config.yaml
train_examples: 48750
crop_scale_min: 1
norm: "batchnorm"
channel_attention: "se"
optimizer: "soap"
beta1: 0.9
eps: 1e-08
one_sided: false
max_grad_norm: 1.0
batch_size: 256
lr_schedule: "cosine"
warmup_steps: 330
adamw_weight_decay_other_params: 0.01
Rows from block 5, named by matrix and row number. Each number is 128 + 24 x the weight over its row's rms, rounded and kept within 0 to 255. All counts start at 0. Numbers have three digits each. After the name is the row's rms in percent of the matrix's.
# conv: 3x3 conv (model.enc.1.2.conv.weight, 128x128x3x3), inputs 66-71, a 3x3 kernel for each
conv.14 098:127119111096131181120144142166136135121125155135096174140138165127182157101123189144094129140157110139166172151150145141115151162113128142124125112149166139141118
conv.15 094:165173176093095088144108115129124152172177155148115126126139118110100121113158116104148112135127092145117108111148098137167130154074115131100086164154137163128130
conv.16 100:137152156179154148128088162124147067088134143133119176090147123153127128108155120117145106193153117112151163105110115108153128082158151112102140109101140143134110
conv.17 093:118114161101112118107108134110091104134088133125153112104130126158135090143121137130124131091109087134120108098113124106084110146135154145160105116133115140128174
conv.18 105:088118097111113093084086159136085140113083118146116141102072123129106118138131103103170091140160096115131152140094139139143081120152124135105137171114139141165152
conv.19 095:129124117181110157104110114141134127087143119100140133124094126109137121132118134075183097102153185157102114134099154107129114092078124135103126154133093079091103
conv.20 102:160078175128139130114130139127128137153084100080087118150146123142136127137096119160114131122151202170165118096096153086162109094156116156124162126115090124107123
conv.21 092:159143101194131132125134112083129140169104161222166125128153141141114126126136096081111172108117149105110119138154126147160152098145166139113130116090140130110124
conv.22 100:166163115154175097146081133141136127128108154138100131096150113126118102137118134126142165131140124170148095119103089112126103089137153137098120129120170141148092
conv.23 091:131120077143151144088078144151114128109168110113129091090132084128096147139127094100111088126088123163123133103094134132114143148116095146178160136147123122147098
conv.24 099:087161102087141112114125113107131130139102125118110105136120166105142150118107117103143131132135105134116078137105098154137117152125131116126124174169132122112101
conv.25 108:087127136105135103127154136141150112099114172127150132105078138128087074121133109113090092117118136184149146105135114143160132098139113170126160103126162174158097
conv.26 103:120146128097152108108131115123102151159116130129133140106131115100092093097127147183145106135079108136116111145137115125098143152068118133164123129130128126122135
conv.27 097:174080153096098116133151178100177129133100116119135101112128123135099156111157113126133139128140124102149157141130154119109139157128116126123138206176123135126100
conv.28 093:172137145131094091129142131104135147151150158119110164131137129148156120114088091122161146141137136122109143135169121120149144104172074145115110112113109145137100
conv.29 101:100159065138163107129093163109135099133154080185124102074123122117139074118137181161103087136090134124092122099113102166127099156127116141104108156128115108106146
conv.30 097:058148102142134116155133127133119131115101116133065103116127104134143131126135128112147140107099088147136141160134149123121120119136129134077130127108131156097123
conv.31 097:115080122137113172122115144163151090161135115130120165095115113133126152129156148126164167158141142127147089133118123149130088125125117145126140105118102156128161
conv.32 101:117111157106110150121094150141149093122098150145095151130152125151126105143097131198097077115159105114151149119141120128133148126119110100137088118160152132123146
conv.33 104:121121145074127136139121127155105126112152112151114089120151135133120095090126125068132117158129156148148144060148141138173156130095108104154114174136094138152097
conv.34 099:176130120108086167124131120084120095136100117114099115134118145155154155121123151130121133140166106137152145135098103124134113112144136145159121094144131132185145
conv.35 098:128118145110118119066113138113092139149068135130103139109161132144163102089139193186137117136127154139157143087116126162131145218156096130132128154140136131142146
conv.36 099:134084114162129117118133108132164140174102095117093147152158131135103103140123112146121172101118124132121119144144101144117127124077142122110137135136114101154155
conv.37 105:130158099156136096143149095165152136125119135160108118116156122114108120115140128091166145157139115127070149176158094115137104116128118157157134154141118117107156
conv.38 098:127130103107102061143125128138134117111134124141165100144144133133168083115071137159137135180175165130152148176122121157104131121111104123195114114121134120135113
conv.39 101:124180088120102112131080172087112113121106099153105114144183112131074135117109153125093163092175088064109163128116130148114128159080118123107154152117146127135175
conv.40 099:148159105153111111081162098136122095098158129125128136130120127098143108115127119159081132151134174153159161104134148145121104115115115149099132112114113139095152
conv.41 102:107135141132133111156110128090133119117141160128107127116138122097121116138133129150150102138135133147087105139110128136130140148131125145135135131150121143105128
conv.42 099:168121137128124128156186167114112085107094090126167140127139137142142142136156143073097135149116107121123119126091110160151095113154123127156133146162145156107156
conv.43 100:094109103149105116140113182136108124088135126112140123114125144106127173109123076103160150138112147096093103158121130108164128140133099111050127134148144121141152
conv.44 102:153135130118134097133137132153102133145100147142125191129071110120104098138123096148155147122187126143083120155102165106120144106183111156186139120180140102155122
conv.45 100:149125176110154118114118107145130174117161147133131113135113138158129139152127144163118084157123126121146142104142135110133116123134137184157108159096096088111126
conv.46 103:140090089130209084153131131160122138124129134128089089145129141162135124132153115140099127075121131107146148135148116134134142148117151111117104139109127125112123
conv.47 095:123150143113140116099125111147150150126116168106108176135132095104102112109109166133094145155112103140123152187103117127127099115109075099175148130127145137089136
conv.48 099:121127127124122111104113129146105097107133129101099141094131096121121111137107113122142129120162142107150138154098139110151101121088163092137141134129138126128120
conv.49 098:120146082132185110130118114144151093150162119121143123107160138117121115161125120155099146101110160157114143103129115134102156081090149120164155127076145114087132
conv.50 101:161130112117113118152167138124160141115122140132133162120088102128118108159171149136172115091115136147106102119142134103161123117109142140103114111136107129130153
conv.51 105:146125130103139125129115104138173160114151121123126084110110147163186143135128140193182126145135105067122095106097133129146134114147126106117146107093130106125126
conv.52 102:125134111137140127133116168112126135125102133132134149138128150129132144128151114123120145106134140131154170142121106150108140134160080128129164131159106111110118
conv.53 100:126109132158125105146146115091138125106106133134178113115141140150151155103102125124123129087124128111125116102138128119149146152138142110095111155066112121130115
conv.54 099:104102130174165149163141156124138070117106102138102168122103111151129147144111103106128143126142064111144085143101165121150132144142151190167154118097091121162149
conv.55 098:125135156119198171143138129188128122132137118135128098173130134157120126141132174131093117167119160192159133126126109145173139134133081145164112139114096157100115
conv.56 094:137114124153120105135148147164146094105115109146124106109146148128143116110117160128103147106149061133134113121124108132129135119105166102126162139120146175101134
conv.57 111:123135141136169070158136111124128165127130150102120083139122115173137086144161097146142108101181078133083118102140131084176134142139150106128126170120082131163102
conv.58 101:137147111147092084143148081140164113130092129144099093125097087128164127132102126125127157120099127114105132123107111105143084164125110093132143119132113153158130
conv.59 096:110128124121133126122128152085101145065125134096162119117137156110135166122138122112124147119178121118115107129106108110084118165152163131069119145143171151146130
conv.60 087:151135113131159131122176121148117146137129147100137110140118116114112128144089126110145124116121091100148081148115090095119110084123112134094113160087120133113168
conv.61 104:100131123120134085159139107117135157104108128100152108148149139129135137156125106111142188108172142137128154122125148106139114130107132109088118125102147136128110
conv.62 105:105113127117147079103130144131112113123127110163134128141146130146120127114120143151143100136112135137125136146184123105147114125165135099109140112092102136096109
conv.63 098:111106140152137104083128116105118127145138152131119133115113123129124109098135134162151110067128159160170149124130162119113146133135096077116128105166148154147124
conv.64 102:111121144112130153109117157102113119099153110101113102160127108113171095115138131069132136159107145107140164154115133108147141105141132118113109168099128139140142
conv.65 101:153112167110103120129127105132105108122116135095118104129180126132143144135110117135067139117110109112136097124123136150118108099119068132180131161108178131151122
conv.66 102:146102139152195068130167083153138149101132181159164144072093119105087135131145058072168148158115117129130084136099149122123085108143075119096107101145121130140134
conv.67 095:120108095113127115123099121118114077090153105066145076133145147145144130119135092113147130186146110129147114124076107180090119119126150083088126159107135142142108
conv.68 094:104157136119153174105162104123129132137119105109121125114145137126108121142120118128146128120198153115098156137110120128114148153107125124153119143101127109150104
conv.69 115:114154086121142096112108096149130126150080117103127106128158118132108104123090126109125111132087119137094152160132099079148157145188123123120138093159144160121130
conv.70 098:113105151114099131116120123095114129142139152102136098157097161130103111133105122140117152156117142122127107182138098150125126135093120132118103139079112126143134
conv.71 100:118130096120142063121118085123162082119139089125144122128139132119140103115119115154084117105110155122118160128125123143154119164161170163119122117140130176158115
conv.72 098:110145126134125218083119138134118118160120128180140150134134069155139104129123102107118151142088171122131117126153099116109109076126120120149104101115140166129106
conv.73 101:186096102099163120143141134127111126116115131093110109109105097157158144104130135130104130161133120120129107099113120125125107125145123159131127131131129134130076
conv.74 103:135126145151159108125114125137111092132083127151119098154171157153141127119163119154097118143102121157084141129119142103135133113112094090109139106090124132118140
conv.75 098:109109145121094135201153141108143185079133113125123146105147139152161144148119128146145151074133160155156107129127133119168101129128102165126143128124130128117149
conv.76 103:110110167104176170149129140133125136142150085094127123146153109112118142137106137126123115095118128140124091131106141141060078140122134084099112142117100137139139
conv.77 096:119147118130155078120102130134125146139113143099139156129138109123148148087105159134132149124103138132141120125137132151103127136081155119144127119101129159149122
conv.78 102:138136131106140113109145168140131127135124122092101093147103116170160114146143110170149101096117156137097131130115122107116157113120090117160147124123153147116159
conv.79 115:125105114129128081145170081123105138105106138121122122114151135120120137129150143135162104046194148126136128104143126104145109122152118137089110118125131145102118
conv.80 097:101175168110142122117084132148087142136118138093177128152130148134153134168110139112133152118136118094187143123124119138170153136167088183098143108103126088126110
conv.81 107:094122091142118126146151126132110121108158131134105152109106118144166097175102109092111145126104115148140123110137126133148059127118144128130140146142127120096142
conv.82 096:105140135115133117081187133163145101084084139140145170145141126101097116144144140135108127125158130167137129124111128176135129101132103089130139087118098160122127
conv.83 103:097109114147122110130106158126104119136158122136160125116118136108122107100103105166140105105124158090130127148127095130149163129102115087073120148147154130150132
conv.84 096:173189097130094115120156104110117106156133133158107121142168165125133111124125153104162122104113109122137121127159132089097140121127154139114093101109110131103147
conv.85 101:113122166101126120132148074152150121098103116098097128094156154129125137171164104081116136083111128121152131110112126115120126088131146120150083120142119137117141
conv.86 101:162110102136109134112121121141158130095128151115133109161173155166128158136103094144199137128161117142112120105112185132155080081156186133109131131091107100166140
conv.87 089:091104098172126143211149155159073100080118074077126162136133107110158164102098152095172132077081109139113133132110175115114152122107118125121107149150142129150132
conv.88 103:107149135122078117137139084101124121113089099132133108144111094113106103147152153149108125101160132127129098141093152095126158144127139129120129095156166108123094
conv.89 095:118108093121076142150153141132099121113130114148135124137140105137135105136128143129157121171125115104116118122140114164125086163127088107138135073134152080134105
conv.90 099:137158170109155153124177153146147121198125151168192144150126133143123097096127127170169113153150138125138122146096103118153133140075119156121121105066084118114169
conv.91 100:102124108126155115165150138090150096122136127149070158111150125140128145122144134114161141126141109124184084089140127117111094135161145102111108094113146154136117
conv.92 102:106125085115078146088088121087133115121113160102114115141081100118141107090111122127149145134118162145110116142111084124106090106100133125143119138101141138174112
conv.93 095:131102132137103088091117108140131117146132147106141127127113154144152142105163167127134103049143152079132143124121087134167089170116112101120127097132126122124147
conv.94 104:082158128131101108167114101149103116127133125132111125142143119142133124135131135104138132164122134103147106147139131151111108112141085166149108102099098116115131
conv.95 101:144119138072135126123099124106089114155140170105161152110104162114138146109130117125104156085143120133147125164149118171119085119205106143126118107151079111121118
conv.96 092:125112087095157147130152143127126170118158112128128116105107089104113112135123139107095124197159123148113117139149134114121116157126152110158153158135083154092135
conv.97 102:110104120090100125138098122146158110129113129133143122139082085119110166133182152167142121133152158154156137145144136110105125084156112158137122118108127110090120
conv.98 102:110111056105086123101110165138088114057085168136136139161122132066078102118118085152113133108143177098101124127139148144158110154124127118110107165151144117158124
conv.99 102:145109169129145128112089100111137113141109156138123181144135128157107113117109141116114132154191128123179118130126145090142133132094127091094162096086110136144113
conv.100 098:130163126115118097109075145148101126188165079110126097133112114091136087122128119159133128144110114118077138107091122144136080117142142118148150144143095148097122
conv.101 106:102130143113103122114142123146142140115120124106147126161110174147113141119179137099120158113133144166141122111091140113103128146116106159131105128147089130152094
conv.102 099:133119145127124100105098158134117161168125119085124122127156126072117081112149124176117130115133124156069092132154115098119114101157144167168086138151133131121128
conv.103 099:140097125103140130176150135143109141155137113179116097119107143138116130140099160154121104115124119129091150175078141177123166128126156164126138146106107130142151
conv.104 104:142122098154131116164152148149145124141140107149119112133113111113183135141127109121155118107142122140110122143166121075120149147141115114190117162149137125086110
conv.105 105:148098100108145091141152157105126153110131098171134183108091112128152140141170123120128131146100106150112092109144113138115170086103142114144111127194156131155117
conv.106 097:156134133110134121156141093125155130109120107115105097216144109086088097106144146114166135169103091077129140101127139103163156096100133124140135110155126141141132
conv.107 105:130145097142109102117125174128125120079086153121135191106118122127110132126144116129123121148146142105169112113167172097124127152116139135101132143121115138134084
conv.108 093:137117081159105125146129152159157116133109157098111124108158123125160171108117156091123124118140119109150130093136124119161122114134100103089106121110076114133147
conv.109 094:118105159141121074112105070130124112127133123145115161094153101104184099083139082152163135142090154098135151128114190140170125113129122089085082117130115135123180
conv.110 104:124165137133138110112125133129160108119147160122087103150114135080169118145134136136105126175181127139104124119130120135120104144092154180106110111130158125151120
conv.111 101:154169146118118095135118143118127135134103091158116124120115137097125135143130121172107139129116114150147134115129161064103114105127095130139152136171144156103169
conv.112 101:148136128112121081123120122136119134133137160095114140151133136132133133109170127125141138152111110153147126116179150124131151123161136114144127122102128136135123
conv.113 101:129167122103079133110176168150092153087099152114126158142138112123098084103153172109165125115140115195088104133113114115156103144164136157146089156135145118122151
conv.114 102:099152152116096154170106117109126146099167100115159099129130096150137089112146097163122115178125125171148075148115102138121128151108115119148104125079117146113133
conv.115 095:129113123115085155100079084101134158136148131168114139132105145109084140093169105138115151109120125126098113149099163122125142074081080147118119100118127093114081
conv.116 104:104136132124138109161103171121133141097123111134128132110104165123142159127135141154114127113166131159167079132125134119112146070132136164133165125091099105151087
conv.117 094:116165119137148114101115112113117085131123155091082116089105084161109096123130155143109109142103134129133156178160112165129094111102106100148130091093131134145164
conv.118 098:083167149099127138098149094115140133111101095086055108167143115120152168120123125122171105125073163163121158128137149126097133167134134089094107100195109104106094
conv.119 102:114129107130148128074124127125181125146120115105113104095115143109110090138189154122134131120111118135116120110120139110075124066105099154157097150124125185126159
conv.120 098:096115117133148111151099102136164133094105112081110118090108104141099078115121125144088099073194112140157117147116111075093113101098101136082149096113156133167156